From a checkpoint of a small image classifier: batches of 256, 18.9 epochs.
Rows from expert 1 of block 3, named by matrix and row number. Rows with one number belong to one neuron. Each number is 200 + 40 x the weight over its row's rms, rounded and kept within 0 to 999. All counts start at 0. After the name is the row's rms in percent of the matrix's.
# up: expert up (model.blocks.3.mlp.up, 16x96x192), inputs 0-63
# down: expert down (model.blocks.3.mlp.down, 16x192x96, transposed), outputs 0-63
up.2,095,225,155,246,180,220,209,206,187,187,216,214,251,225,163,119,220,249,222,194,171,181,220,164,240,156,198,161,177,165,115,169,224,280,283,150,259,183,136,201,232,224,158,242,177,197,265,223,171,229,257,229,239,120,231,192,213,188,131,286,180,226,196,169,172
down.2,087,114,186,164,213,243,222,177,176,185,145,229,192,111,303,208,149,218,198,261,217,182,248,182,242,171,256,163,197,248,183,204,180,178,229,137,176,226,208,224,184,192,165,324,189,178,189,203,230,210,186,233,229,226,202,146,214,237,208,196,216,222,177,187,202
up.3,089,116,135,177,184,250,253,181,207,209,218,169,198,266,162,173,184,152,253,132,163,241,172,226,149,155,266,264,252,205,189,205,249,233,209,185,218,267,233,149,259,260,207,219,229,200,145,220,219,165,124,259,284,275,202,274,223,205,133,213,240,281,243,189,215
down.3,083,198,190,131,221,138,250,185,222,217,208,214,221,160,183,194,200,183,193,205,147,182,173,229,134,98,148,297,175,197,203,266,236,199,230,249,122,228,173,280,224,158,169,165,202,171,227,219,194,194,219,158,167,264,186,182,159,152,158,236,240,189,147,290,256
up.4,121,178,182,144,220,216,200,187,148,173,223,276,210,264,173,195,155,156,238,247,209,270,192,188,169,243,122,161,242,149,209,228,229,243,121,238,169,254,240,255,126,174,193,242,161,208,180,199,218,146,227,182,173,151,224,193,167,282,235,147,221,193,194,261,224
down.4,120,259,138,213,254,172,240,215,177,188,214,205,244,217,256,164,215,108,212,239,207,145,235,136,220,176,162,118,196,199,209,262,171,182,160,232,284,225,192,186,292,240,292,167,137,202,199,203,235,167,200,205,185,141,236,199,208,207,195,182,218,149,268,157,229
up.5,075,257,185,251,180,203,181,265,187,281,180,127,181,257,243,220,195,132,231,194,213,217,269,177,157,193,264,256,205,297,246,222,256,214,213,190,265,197,201,130,258,221,229,257,236,198,169,138,205,218,239,147,178,221,202,144,228,153,181,219,146,166,171,182,172
down.5,083,159,181,165,188,292,258,186,229,186,207,186,138,259,173,236,268,160,293,182,206,213,190,171,200,191,200,174,199,201,208,179,217,163,205,268,230,228,236,229,191,195,193,190,297,172,269,173,210,113,178,202,130,187,201,235,177,210,237,254,192,197,203,238,159
up.6,109,235,240,186,196,241,194,160,236,107,252,192,188,226,213,126,194,173,191,130,254,197,223,257,178,126,188,215,99,183,222,242,101,207,211,235,188,169,215,221,120,170,139,179,210,182,236,226,166,231,225,266,191,228,209,170,248,139,145,117,167,94,140,233,170
down.6,107,202,206,250,163,182,197,230,221,196,214,245,189,255,275,103,245,236,188,224,233,192,169,267,187,199,118,250,191,205,157,189,273,234,175,212,216,167,217,84,227,208,261,239,184,196,148,182,141,224,196,162,243,224,238,194,174,150,197,184,130,255,183,211,130
up.7,086,185,227,276,187,222,168,231,175,184,199,189,180,131,223,173,157,212,252,189,141,166,166,251,272,209,230,225,187,143,206,163,222,236,170,303,158,214,201,126,229,211,176,244,205,164,167,231,227,182,282,188,229,183,177,264,181,199,139,206,236,189,181,234,86
down.7,088,228,176,192,286,234,279,129,194,170,202,195,209,202,170,210,239,183,194,203,188,281,231,156,129,200,207,155,167,150,221,270,209,141,250,175,220,232,220,216,176,216,171,182,204,263,158,216,184,221,190,307,134,220,168,257,176,187,169,216,240,234,198,174,216
up.8,119,175,218,275,156,156,208,158,238,218,127,166,155,183,182,263,199,212,211,168,270,221,183,177,164,154,170,190,168,193,204,240,168,220,227,237,129,180,167,234,157,178,131,154,273,226,218,132,235,227,183,209,247,285,155,265,194,190,193,235,277,254,226,253,218
down.8,128,164,182,239,178,142,184,215,226,207,249,148,228,168,154,259,142,267,211,177,162,151,173,248,170,226,195,288,241,247,226,255,211,202,230,290,210,229,101,286,169,193,178,216,199,190,162,147,233,225,204,146,203,281,172,193,146,102,238,200,274,228,215,184,226
up.9,099,95,230,248,205,147,261,163,205,224,202,198,216,154,201,148,213,165,234,210,167,261,192,266,198,271,199,187,241,220,157,229,187,162,278,209,239,172,155,199,152,248,217,214,174,190,193,262,175,123,205,149,248,178,215,209,217,249,146,169,237,245,183,143,156
down.9,097,185,267,202,180,133,150,225,125,222,228,177,163,203,287,245,99,204,157,224,237,152,179,269,146,244,268,163,199,235,178,206,184,161,156,216,215,211,225,245,143,228,276,216,168,169,238,195,183,149,128,242,244,255,258,141,229,224,284,254,207,188,194,200,187
up.10,092,202,237,217,199,225,142,251,227,179,175,201,159,140,159,244,203,240,193,241,149,235,253,179,187,190,172,196,270,201,200,165,250,183,234,229,228,255,173,272,147,166,203,166,246,184,214,240,227,186,215,240,179,246,191,143,139,194,209,162,148,200,124,208,220
down.10,090,85,288,209,169,217,193,114,209,149,199,151,247,160,236,158,246,171,202,257,171,290,155,239,253,227,170,259,229,176,238,162,230,211,195,180,179,255,175,225,219,209,246,201,153,178,183,176,243,213,153,170,201,188,222,108,176,199,243,261,185,193,266,239,265
up.11,096,164,234,261,190,172,231,193,160,203,236,139,194,233,184,208,146,206,266,171,184,150,136,208,178,157,146,253,169,185,180,214,173,256,196,281,170,240,150,161,230,205,216,171,218,190,222,223,299,246,218,204,175,185,165,256,168,191,212,171,238,253,239,230,243
down.11,096,225,232,194,204,182,216,261,132,213,225,176,225,157,167,174,198,189,189,265,190,142,154,164,130,151,192,196,305,227,191,155,220,241,170,163,124,215,164,259,248,194,210,241,250,240,208,200,290,238,195,201,142,194,200,165,144,160,169,190,281,194,195,238,181
up.12,101,191,227,230,253,198,118,257,216,154,264,121,186,210,178,162,226,206,217,178,152,215,196,247,166,147,137,168,151,254,267,233,160,211,180,227,232,257,216,246,133,145,204,235,150,237,188,285,133,193,181,186,220,220,193,217,131,179,192,246,217,111,201,307,242
down.12,103,210,234,162,262,232,270,190,226,185,259,231,186,150,228,212,216,129,189,218,118,231,276,153,195,144,183,221,140,208,178,222,125,177,157,188,176,223,201,257,210,174,228,266,195,234,258,177,227,158,135,139,214,295,217,183,217,213,257,211,211,190,179,156,229
up.13,091,115,172,221,133,199,176,199,231,275,162,183,291,147,197,224,192,191,177,153,229,232,180,178,151,152,298,262,210,139,119,181,223,221,252,201,207,208,178,170,222,200,190,155,177,155,175,179,276,228,140,280,253,218,209,240,192,175,246,130,167,137,224,175,241
down.13,093,183,185,134,192,199,215,279,181,172,127,144,131,156,179,229,165,257,208,153,194,166,188,253,139,232,215,183,209,220,192,188,214,256,130,215,166,123,186,138,240,253,196,219,175,216,168,215,184,247,147,228,133,194,168,125,198,103,193,132,175,195,171,236,110
up.14,098,149,256,213,117,205,145,169,199,227,149,256,216,192,117,212,235,186,267,183,194,224,195,145,219,195,158,134,177,209,243,205,138,241,219,244,272,174,173,182,210,204,205,253,221,191,231,189,160,230,235,180,200,150,282,179,235,205,185,229,265,197,207,227,206
down.14,099,205,259,151,193,220,231,193,186,235,241,200,187,192,178,227,168,257,283,266,238,112,183,160,198,135,213,146,172,221,207,195,174,127,284,228,208,196,184,233,233,155,178,179,155,208,233,251,150,196,196,196,216,182,185,188,233,246,256,175,202,180,253,169,156
up.15,096,189,177,186,182,215,194,210,188,112,230,129,220,148,204,176,219,240,174,157,230,223,187,247,178,206,190,178,234,179,196,221,182,160,250,222,218,194,141,217,161,270,287,185,217,230,254,237,157,179,188,266,196,223,153,218,192,189,130,218,198,263,243,164,213
down.15,089,170,275,220,253,206,211,125,203,170,125,229,234,237,243,162,270,183,155,163,200,225,169,170,179,273,169,226,164,246,210,177,184,234,167,224,149,252,209,234,169,227,215,303,221,152,219,207,229,182,150,206,321,215,258,193,206,166,276,217,182,191,100,221,196
up.16,088,208,149,167,205,195,225,219,221,219,214,167,167,167,185,211,169,221,195,130,278,225,211,154,224,191,156,167,251,229,208,206,87,164,162,245,277,203,174,183,245,203,123,239,174,231,221,262,210,230,265,142,218,171,218,174,209,162,169,240,220,134,171,158,210
down.16,092,221,196,142,157,243,249,150,286,245,194,250,197,173,228,191,165,211,246,215,176,199,238,120,203,200,233,240,165,228,207,208,270,173,147,185,146,247,284,186,219,173,276,207,288,218,181,203,172,175,163,155,155,196,181,231,207,187,253,236,199,186,232,196,222
up.17,112,226,168,189,175,208,279,200,217,212,223,171,235,235,223,204,243,210,106,110,168,209,220,188,176,195,186,161,275,219,175,185,132,195,177,196,199,206,187,225,135,145,183,222,201,208,256,192,179,126,160,200,200,224,169,223,207,226,140,208,177,196,197,230,318
down.17,114,232,187,184,178,187,291,238,220,168,289,187,174,179,245,179,226,226,148,107,192,226,191,245,209,264,179,206,190,262,201,83,204,177,231,241,212,227,194,206,155,178,172,181,175,205,157,215,209,266,238,118,210,254,208,187,174,173,259,187,257,169,266,122,270
up.18,118,195,196,143,228,229,228,211,161,255,209,210,189,271,188,268,212,165,160,179,206,209,227,240,229,222,262,214,222,201,244,233,170,198,228,181,158,196,160,195,200,182,183,249,203,223,171,179,347,213,206,264,199,177,213,171,222,289,193,215,225,175,205,175,247
down.18,112,235,189,194,225,138,201,176,238,224,252,160,183,265,231,131,146,233,147,177,200,203,183,174,216,261,226,232,200,261,213,152,209,208,201,236,128,198,226,225,150,177,262,245,223,131,198,233,187,224,223,203,179,219,170,141,175,153,193,234,122,184,194,194,214
up.19,075,143,221,200,211,190,230,228,238,163,217,198,199,158,217,180,143,228,153,242,160,137,230,176,209,190,218,204,219,203,144,167,216,218,214,237,149,196,154,175,309,225,224,180,183,249,174,146,275,216,213,287,97,154,222,209,196,223,170,197,198,155,239,203,202
down.19,079,170,191,175,296,235,223,171,214,214,276,235,246,219,157,247,171,177,128,141,199,264,231,276,175,175,248,228,249,267,124,150,256,237,238,213,197,211,273,176,153,238,204,193,191,229,190,143,164,167,241,224,269,218,168,183,185,227,211,210,172,213,171,246,212
up.20,106,152,165,189,152,271,172,167,179,200,244,211,232,176,203,128,177,161,178,194,134,166,185,213,213,238,152,205,196,227,228,288,193,193,210,201,208,229,203,153,243,223,197,188,193,166,224,204,162,163,196,189,214,196,262,148,150,105,125,284,214,158,232,180,147
down.20,105,116,239,208,262,254,219,243,235,160,122,287,147,173,268,202,197,162,247,162,221,234,227,147,198,257,171,202,245,178,177,156,196,110,186,230,143,250,165,229,186,254,227,146,194,201,230,177,192,168,169,232,215,169,144,234,170,171,164,249,201,204,129,197,229
up.21,127,192,254,195,182,215,201,179,195,220,192,176,182,254,237,262,190,315,253,182,184,165,256,197,152,253,306,278,191,178,218,300,193,255,203,254,233,204,200,161,222,157,221,137,190,129,184,255,217,197,170,183,157,164,200,241,190,207,284,203,206,156,169,175,192
down.21,130,221,247,244,274,234,221,178,240,152,159,180,220,296,199,167,243,159,253,183,235,250,144,190,227,237,246,241,201,183,184,249,169,193,200,221,206,159,227,110,190,283,211,237,209,156,158,203,263,168,165,292,206,168,276,196,258,175,148,252,211,163,178,196,213
up.22,110,219,186,198,157,171,244,153,182,188,258,113,206,231,153,193,199,159,156,209,188,186,220,180,289,166,178,224,186,148,208,182,217,151,293,139,180,264,174,226,279,213,190,192,205,177,235,202,211,151,245,243,218,248,166,259,184,198,153,222,281,277,235,144,219
down.22,114,185,134,219,179,150,255,185,262,153,271,156,226,141,151,212,158,261,140,208,126,218,239,249,157,228,223,224,251,228,221,163,225,228,273,181,184,152,133,255,162,198,146,213,235,229,138,190,220,285,140,172,234,227,116,244,141,192,221,301,240,162,136,253,223
up.23,083,244,165,213,243,134,241,183,199,185,103,179,249,165,207,281,142,258,293,273,144,212,164,147,161,228,246,199,221,135,148,233,157,227,171,129,243,202,188,104,209,249,211,226,243,145,195,202,214,156,202,179,232,133,155,214,195,228,215,190,255,169,95,157,236
down.23,083,156,237,124,168,219,219,178,171,203,227,180,156,181,154,224,241,116,249,222,176,250,152,221,257,118,229,112,176,187,253,126,198,249,242,256,189,175,221,199,223,305,210,147,200,193,208,199,237,236,136,255,217,238,175,195,250,142,192,256,179,210,180,202,192
up.24,104,133,141,174,203,208,197,243,215,228,236,122,279,193,193,151,163,134,239,266,220,266,167,255,163,111,236,221,194,145,209,179,124,210,253,151,204,175,288,200,188,194,231,191,225,94,174,183,197,230,131,154,285,179,183,196,223,135,160,176,182,205,220,227,208
down.24,107,225,199,170,195,210,252,199,240,242,147,250,177,178,160,184,145,221,191,238,210,170,220,217,231,245,221,116,246,198,213,112,161,216,208,167,175,217,241,181,217,190,151,175,202,217,200,216,83,159,243,221,205,143,191,239,248,203,160,181,217,212,166,223,147
up.25,098,197,191,166,175,229,217,175,208,197,245,206,158,129,268,279,266,159,246,163,238,198,248,191,220,179,224,162,130,219,173,198,224,241,239,248,217,215,207,136,246,170,212,239,96,304,133,281,216,278,203,149,143,203,248,260,169,154,154,270,202,161,197,234,160
down.25,097,226,180,146,261,258,205,220,198,171,144,222,179,183,224,220,215,220,200,228,141,304,318,206,159,273,256,201,199,202,219,229,242,171,233,211,190,212,227,154,244,237,221,226,188,159,139,241,148,200,148,248,169,286,171,165,117,135,209,208,169,132,180,193,231
up.26,106,221,190,162,129,180,157,144,209,223,216,142,131,146,183,189,229,321,244,214,181,242,187,242,170,163,210,230,173,237,160,300,166,195,208,284,219,195,227,158,203,163,204,216,170,218,176,248,218,188,110,213,131,235,294,189,229,229,154,232,177,148,114,185,146
down.26,100,190,159,172,203,179,162,175,177,228,219,182,163,244,172,208,218,167,191,176,239,186,199,229,163,248,192,236,199,202,193,259,231,164,238,216,195,226,255,150,129,173,182,181,189,176,130,246,182,199,158,184,211,240,154,151,225,214,142,239,171,220,201,87,235
up.27,102,187,271,231,254,169,173,247,178,177,163,246,240,164,177,189,147,336,272,238,249,227,205,236,127,211,163,227,143,198,110,162,175,239,168,149,143,164,211,243,145,197,118,210,234,161,146,209,172,205,138,250,264,224,194,193,192,220,215,172,165,229,198,193,142
down.27,101,217,220,221,178,173,144,173,148,211,195,149,205,200,268,143,204,151,169,262,204,191,218,208,200,196,211,176,212,246,165,189,117,176,247,178,245,224,185,203,168,179,108,223,203,198,238,290,187,208,209,274,260,253,246,175,218,238,258,180,228,236,195,171,157
up.28,110,122,163,185,190,230,195,146,169,168,123,219,208,207,249,177,274,181,194,151,243,238,186,192,160,196,203,186,198,233,163,218,202,93,244,237,228,202,157,175,204,255,203,237,213,190,246,175,171,181,267,158,207,264,236,211,192,127,166,278,196,175,246,193,219
down.28,105,163,205,166,218,208,204,209,220,197,149,219,187,175,219,261,196,263,191,219,194,257,221,142,191,246,164,207,210,164,177,155,241,180,207,270,172,238,200,211,249,172,211,264,198,149,221,222,132,212,161,219,274,117,202,198,175,135,218,149,181,214,199,245,228
up.29,088,250,137,121,228,203,218,259,168,183,221,143,86,246,154,235,240,179,153,150,108,202,192,217,277,220,172,263,200,205,203,229,213,199,202,220,154,239,244,179,225,195,199,166,215,161,161,150,213,130,205,224,199,181,151,220,216,266,200,202,183,258,264,210,225
down.29,081,218,162,209,190,205,201,218,211,158,233,79,221,179,159,196,188,201,141,182,206,156,251,226,191,198,165,213,212,179,163,196,247,173,266,210,198,231,215,263,196,211,162,179,187,153,215,169,221,249,227,157,174,247,260,175,155,160,183,193,168,185,182,171,204
up.30,092,174,172,193,251,215,159,177,196,174,250,196,205,131,219,152,139,196,133,200,171,239,189,176,203,268,202,171,207,163,216,223,230,225,200,247,162,218,199,141,201,150,158,294,219,291,214,217,208,226,170,251,196,290,221,184,200,140,248,203,145,148,282,189,258
down.30,096,219,173,174,194,183,106,149,217,186,184,281,230,211,183,175,214,211,183,157,157,185,184,233,144,148,197,236,226,264,219,169,163,166,170,195,193,223,238,181,223,201,194,187,277,198,305,147,198,205,196,206,303,246,139,193,166,133,183,201,201,237,183,206,167
up.31,109,203,199,195,144,246,206,190,233,249,276,204,212,147,201,199,211,148,232,174,154,208,157,190,161,162,204,195,241,158,212,203,307,197,218,206,228,205,235,145,291,143,199,252,188,247,202,191,146,212,171,203,207,263,242,248,214,219,153,176,229,185,126,240,193
down.31,108,156,192,226,166,210,239,198,164,131,216,182,175,178,137,218,218,210,250,283,157,290,200,185,148,118,180,208,208,165,197,220,165,182,280,213,139,163,187,129,241,201,202,230,289,203,230,178,170,192,191,216,226,234,167,202,152,218,125,301,206,223,175,172,255
up.32,103,108,214,226,184,173,249,229,184,195,189,162,219,188,224,136,244,235,211,238,205,195,233,270,209,165,236,246,222,196,231,203,262,208,197,208,237,294,235,143,209,165,172,272,224,188,212,164,263,150,232,210,164,199,218,243,179,157,153,161,259,116,259,165,169
down.32,094,261,244,157,202,199,213,210,207,168,265,256,161,144,251,206,140,190,174,141,240,148,228,208,168,158,240,233,259,167,165,174,176,247,181,235,143,154,275,216,201,131,161,230,139,230,178,219,188,246,186,242,227,215,206,169,228,168,221,165,199,205,174,232,171
up.33,123,186,255,220,170,174,248,156,238,198,191,215,233,198,114,192,198,259,190,179,247,254,140,167,221,125,153,141,176,176,177,168,196,257,240,210,153,222,142,235,186,246,165,226,194,194,114,160,196,161,232,198,295,241,125,186,233,229,124,168,237,254,263,212,177
down.33,114,212,152,152,176,113,101,193,170,250,161,212,276,158,205,179,155,269,192,207,177,191,223,213,171,171,161,159,153,256,164,171,209,168,237,190,214,218,183,241,106,217,235,230,229,223,194,181,200,161,222,118,206,236,248,129,200,161,226,252,194,151,213,177,187
up.34,087,160,215,168,168,158,228,229,165,255,150,160,229,211,163,212,221,242,189,151,178,218,81,199,144,230,256,148,170,217,201,179,218,194,254,173,185,180,165,279,225,252,159,224,182,183,163,219,119,187,199,156,212,132,193,216,213,208,274,213,224,182,228,182,186
down.34,086,176,203,144,223,156,190,208,199,216,254,186,195,165,116,184,153,209,203,190,218,203,132,160,165,227,198,175,149,149,225,189,184,179,274,172,209,254,128,224,199,186,296,130,157,225,163,283,240,163,173,150,184,175,244,208,200,185,275,211,90,220,284,186,213
up.35,110,190,243,177,240,190,169,227,145,154,142,193,208,92,238,244,171,256,163,243,130,203,149,269,238,201,225,209,141,175,162,202,189,177,170,233,210,128,160,231,154,185,180,249,189,256,187,230,210,195,149,238,143,203,260,220,198,183,175,218,249,195,165,219,247
down.35,107,148,207,162,289,178,236,158,233,187,185,139,172,163,162,166,139,177,151,156,225,232,262,234,220,204,187,182,153,217,184,209,209,172,239,253,177,204,277,197,79,111,189,215,202,155,205,198,281,203,216,268,262,287,183,182,234,201,210,247,225,196,224,165,221
up.36,084,223,177,229,178,214,231,193,223,168,266,225,191,243,205,192,234,150,256,185,226,203,206,197,206,177,134,258,176,206,230,208,210,216,259,189,230,243,120,124,188,202,179,204,169,202,216,274,147,251,193,176,210,243,178,162,175,154,303,289,113,181,220,191,228
down.36,087,137,172,139,220,216,148,146,177,231,229,125,181,176,229,188,261,116,208,176,171,203,180,194,216,219,143,266,196,235,266,291,186,188,296,174,139,204,175,155,202,209,264,231,166,188,140,187,211,268,141,173,183,165,225,191,221,163,167,241,155,155,130,157,155
up.37,101,225,235,261,250,206,159,214,236,156,154,248,199,215,127,165,220,222,221,243,212,183,240,194,154,119,219,178,144,193,198,181,206,226,167,225,208,181,208,267,164,185,152,241,214,149,166,221,198,189,185,232,233,227,124,232,237,234,225,137,209,188,146,142,145
down.37,093,204,174,240,170,157,196,251,229,209,199,176,217,237,124,150,141,277,165,222,159,243,242,184,205,176,176,191,158,212,150,159,139,206,213,237,216,128,221,214,224,194,128,224,136,218,130,241,204,196,235,240,197,196,201,260,184,190,125,229,186,219,108,133,191
up.38,125,261,175,230,219,142,178,212,229,129,168,152,171,172,202,240,275,277,225,114,210,156,164,247,186,166,246,213,242,221,260,234,279,199,243,215,229,264,221,205,257,199,230,234,291,136,165,119,210,197,180,189,234,235,232,205,277,176,194,293,179,229,207,198,229
down.38,141,133,162,186,166,230,154,206,237,212,254,199,244,206,220,195,262,192,273,261,203,292,170,162,220,254,179,233,259,178,239,178,259,206,171,219,163,227,263,309,177,228,204,216,189,195,137,138,164,118,239,162,153,152,231,225,159,193,190,193,126,260,246,226,227
up.39,076,163,190,217,201,227,184,188,187,213,198,188,274,205,156,188,196,258,270,223,130,202,231,199,205,221,215,277,171,175,222,251,265,118,201,156,172,221,214,157,279,184,255,120,196,198,239,223,224,177,199,257,223,227,286,238,145,235,172,216,192,226,155,170,202
down.39,081,197,137,207,227,215,227,206,173,187,232,195,278,242,97,249,138,212,265,232,153,195,244,118,282,218,192,211,188,214,219,264,191,165,182,217,144,171,183,216,203,94,277,226,213,181,275,243,172,184,125,230,214,127,206,184,146,232,199,243,271,138,219,210,218
up.40,116,246,193,179,209,175,240,161,129,167,202,255,224,193,202,118,169,159,129,151,231,200,185,215,89,298,117,189,308,272,206,198,158,195,152,215,196,214,161,203,135,211,237,236,171,215,225,242,227,184,198,224,210,158,140,222,219,169,151,251,173,250,233,240,224
down.40,115,215,200,227,211,163,242,199,153,189,274,196,210,196,187,197,226,184,278,133,229,141,227,166,175,107,156,113,173,195,216,183,184,256,179,227,197,186,199,229,258,188,159,197,208,220,236,208,183,264,208,281,227,222,172,113,155,237,169,160,183,217,261,210,181
up.41,096,225,190,274,164,217,221,174,192,226,175,262,235,157,181,212,161,270,208,196,185,177,256,146,207,203,202,145,202,197,164,203,177,204,252,238,197,243,264,194,236,227,153,174,234,236,187,281,196,184,231,200,166,267,175,118,155,182,197,205,212,148,104,186,147
down.41,090,244,167,130,169,213,124,160,207,200,188,228,197,169,233,200,187,137,208,160,171,227,189,197,225,158,145,211,143,138,243,238,220,185,227,239,206,160,194,198,179,196,128,189,174,222,141,188,213,238,201,192,176,212,216,202,152,162,99,234,273,163,126,199,164
up.42,086,132,182,135,229,176,148,179,210,278,155,238,228,228,199,141,174,174,256,275,241,164,228,232,205,129,245,141,197,248,189,147,194,215,278,205,210,138,168,195,194,252,223,204,273,182,217,223,151,242,199,120,173,144,238,245,184,209,164,268,224,133,215,184,148
down.42,097,131,206,178,187,158,214,206,195,221,235,165,191,162,169,233,230,231,143,212,128,246,192,171,181,230,184,127,132,205,200,161,140,211,254,144,220,167,206,211,148,199,177,196,219,180,320,264,136,217,151,184,171,176,168,183,165,137,176,191,225,216,172,209,218
up.43,077,165,136,266,136,177,190,132,231,236,199,168,182,100,195,194,257,142,205,213,192,148,141,231,158,199,227,155,237,204,190,214,224,185,237,201,215,225,139,235,240,208,197,210,241,180,223,196,164,311,156,223,179,223,201,214,142,140,223,203,162,181,165,171,187
down.43,078,130,163,180,165,210,167,168,224,146,171,177,202,202,192,194,213,191,185,163,186,213,193,220,161,221,92,232,237,250,197,166,227,204,238,149,184,184,280,215,129,225,80,201,153,184,150,230,141,227,201,219,163,156,190,205,258,261,173,232,146,202,263,154,228
up.44,099,191,227,238,221,216,201,216,266,243,146,214,160,319,245,181,202,161,248,220,170,230,176,250,173,176,288,163,233,174,195,158,200,185,196,195,272,137,196,159,252,166,193,246,224,194,169,241,207,180,222,154,208,130,202,220,202,153,220,182,138,132,139,233,171
down.44,105,181,249,161,229,165,248,211,244,221,195,164,120,216,175,165,184,156,149,157,202,240,117,215,265,207,236,204,193,150,224,176,77,211,214,241,254,144,231,219,232,258,250,234,219,189,241,255,152,168,227,94,217,135,165,202,279,177,224,285,189,160,243,201,110
up.45,088,264,265,196,203,110,251,140,140,239,172,207,258,219,219,241,182,210,301,175,229,244,175,195,186,227,176,158,241,161,181,212,247,210,222,185,213,222,129,267,209,186,216,196,121,209,161,161,258,170,174,202,100,237,230,216,268,267,225,222,119,197,256,204,246
down.45,084,218,244,257,207,192,156,208,207,178,172,172,193,234,157,174,139,177,260,200,198,235,207,249,161,211,226,204,213,243,208,188,268,136,165,180,179,234,199,241,131,194,238,60,210,309,180,229,198,192,262,249,202,230,269,210,195,238,204,141,223,258,194,178,169
up.46,084,234,198,152,209,249,265,223,175,185,143,206,220,202,128,185,161,203,154,213,161,204,163,215,103,217,184,172,190,207,192,200,213,208,215,181,279,178,231,140,219,160,191,240,237,113,255,171,175,151,120,154,250,232,213,216,197,183,263,281,185,216,126,174,145
down.46,083,226,124,207,213,181,279,242,252,179,186,208,190,245,196,230,132,257,177,151,222,170,205,181,201,203,222,128,218,199,155,184,277,169,200,209,133,156,154,239,238,217,171,156,217,191,185,260,238,194,200,222,204,188,196,301,188,223,167,260,228,193,219,210,200
up.47,083,171,288,197,213,207,239,215,197,184,254,138,215,171,146,212,193,189,206,205,187,291,202,185,204,190,211,141,283,135,236,186,213,261,166,182,155,187,277,168,213,144,228,235,198,261,250,168,229,150,206,194,111,245,228,191,190,180,208,212,236,208,244,187,163
down.47,083,191,207,201,186,226,210,188,206,194,284,219,170,189,166,194,128,171,175,209,171,224,198,202,209,260,202,224,221,179,221,136,251,196,189,207,200,238,206,203,124,220,252,210,183,227,172,198,234,201,201,218,283,203,132,132,126,186,195,237,159,304,173,263,134
up.48,107,167,211,229,199,224,157,208,192,280,200,153,146,218,200,176,109,148,231,247,209,229,279,182,107,225,221,241,240,205,220,200,159,151,145,152,178,170,167,224,163,177,139,179,214,197,194,272,260,198,248,219,137,249,254,207,168,152,219,146,126,158,158,173,168
down.48,111,195,264,180,187,268,245,157,238,273,257,235,197,224,208,251,175,178,257,197,127,213,147,213,261,236,229,179,209,102,210,171,167,174,207,241,171,161,170,238,219,178,211,127,199,150,244,249,189,173,156,203,213,174,135,241,129,194,218,251,211,157,200,226,124
up.49,096,202,159,177,245,145,252,263,201,189,184,223,120,231,180,225,220,206,251,204,168,112,227,263,216,163,108,208,125,115,258,159,184,251,200,136,229,246,183,234,177,163,184,236,148,262,161,143,192,171,275,223,216,206,151,211,198,251,201,289,194,214,214,142,201
down.49,095,239,170,174,162,241,208,251,140,215,239,121,152,197,202,231,166,199,61,242,222,195,220,247,221,189,234,160,96,225,192,231,224,179,235,207,266,254,247,230,189,115,169,191,235,187,167,226,207,193,175,149,94,239,201,149,218,195,137,255,199,154,139,156,207
up.50,112,198,211,188,260,177,231,230,197,252,197,247,236,120,184,124,181,239,229,183,210,223,137,162,189,254,144,209,249,171,178,220,222,143,171,243,200,180,174,255,209,228,210,267,179,149,155,184,223,169,211,158,238,176,248,163,227,138,198,167,220,230,299,223,99
down.50,116,227,252,187,144,159,170,180,190,221,144,216,152,259,208,234,180,211,233,185,153,167,247,215,216,232,198,237,203,227,177,172,189,182,152,171,184,248,239,223,131,168,245,211,154,173,206,268,159,164,184,231,220,191,211,168,163,214,192,183,184,144,204,203,148
up.51,074,213,235,202,244,184,162,251,233,208,233,181,157,270,153,206,195,252,233,167,218,171,202,178,119,144,153,142,164,166,179,203,262,176,175,220,189,157,212,214,220,158,177,176,262,300,135,216,218,224,212,151,135,172,205,187,229,223,125,189,145,228,195,154,137
down.51,080,218,144,205,186,181,169,177,172,211,171,123,186,163,228,157,169,228,203,139,192,184,207,247,168,157,167,196,172,304,181,193,184,167,249,136,242,260,160,181,214,236,157,189,284,200,211,287,215,219,142,189,194,232,207,159,178,267,273,219,191,157,181,319,237
up.52,075,186,284,237,211,252,130,125,189,235,192,236,139,139,168,140,188,240,249,182,228,217,237,222,211,144,212,132,182,266,235,214,206,152,241,221,168,196,190,179,218,193,194,159,218,157,138,245,178,244,253,206,251,183,149,231,234,193,230,236,126,156,217,189,109
down.52,072,192,229,203,233,70,246,131,223,228,264,170,212,236,203,166,171,178,230,186,231,169,195,246,237,162,234,181,177,209,163,203,189,222,182,129,221,181,163,208,244,131,166,201,254,135,166,174,176,207,174,239,215,258,193,193,150,219,255,144,186,214,232,248,184
up.53,089,152,253,220,180,153,191,267,184,185,218,187,175,217,204,223,237,156,226,177,185,155,165,160,252,156,134,207,250,233,159,222,198,233,149,120,161,238,141,254,145,212,174,243,281,245,217,98,222,186,88,214,191,175,202,263,230,204,190,191,200,235,250,197,172
down.53,093,237,220,189,251,210,166,173,133,133,196,184,234,163,209,220,239,256,124,195,190,220,184,96,182,235,128,191,236,237,220,124,195,174,230,162,191,224,141,246,234,165,197,219,174,241,233,213,174,211,248,215,228,182,228,130,246,210,223,162,188,222,234,214,199
up.54,101,177,217,219,170,209,205,180,231,193,238,225,252,174,151,214,212,190,190,174,200,205,176,200,241,220,199,190,180,146,195,118,202,185,169,109,141,253,190,238,218,205,209,195,164,165,227,256,258,163,212,264,253,177,149,193,152,227,182,181,137,252,218,265,119
down.54,099,287,145,236,194,165,228,211,179,154,229,232,197,185,194,208,191,254,178,219,246,178,281,241,201,199,173,201,266,152,130,208,220,159,200,171,167,243,171,215,233,185,168,231,233,223,194,240,212,210,172,208,202,195,134,133,163,234,142,240,287,192,166,234,243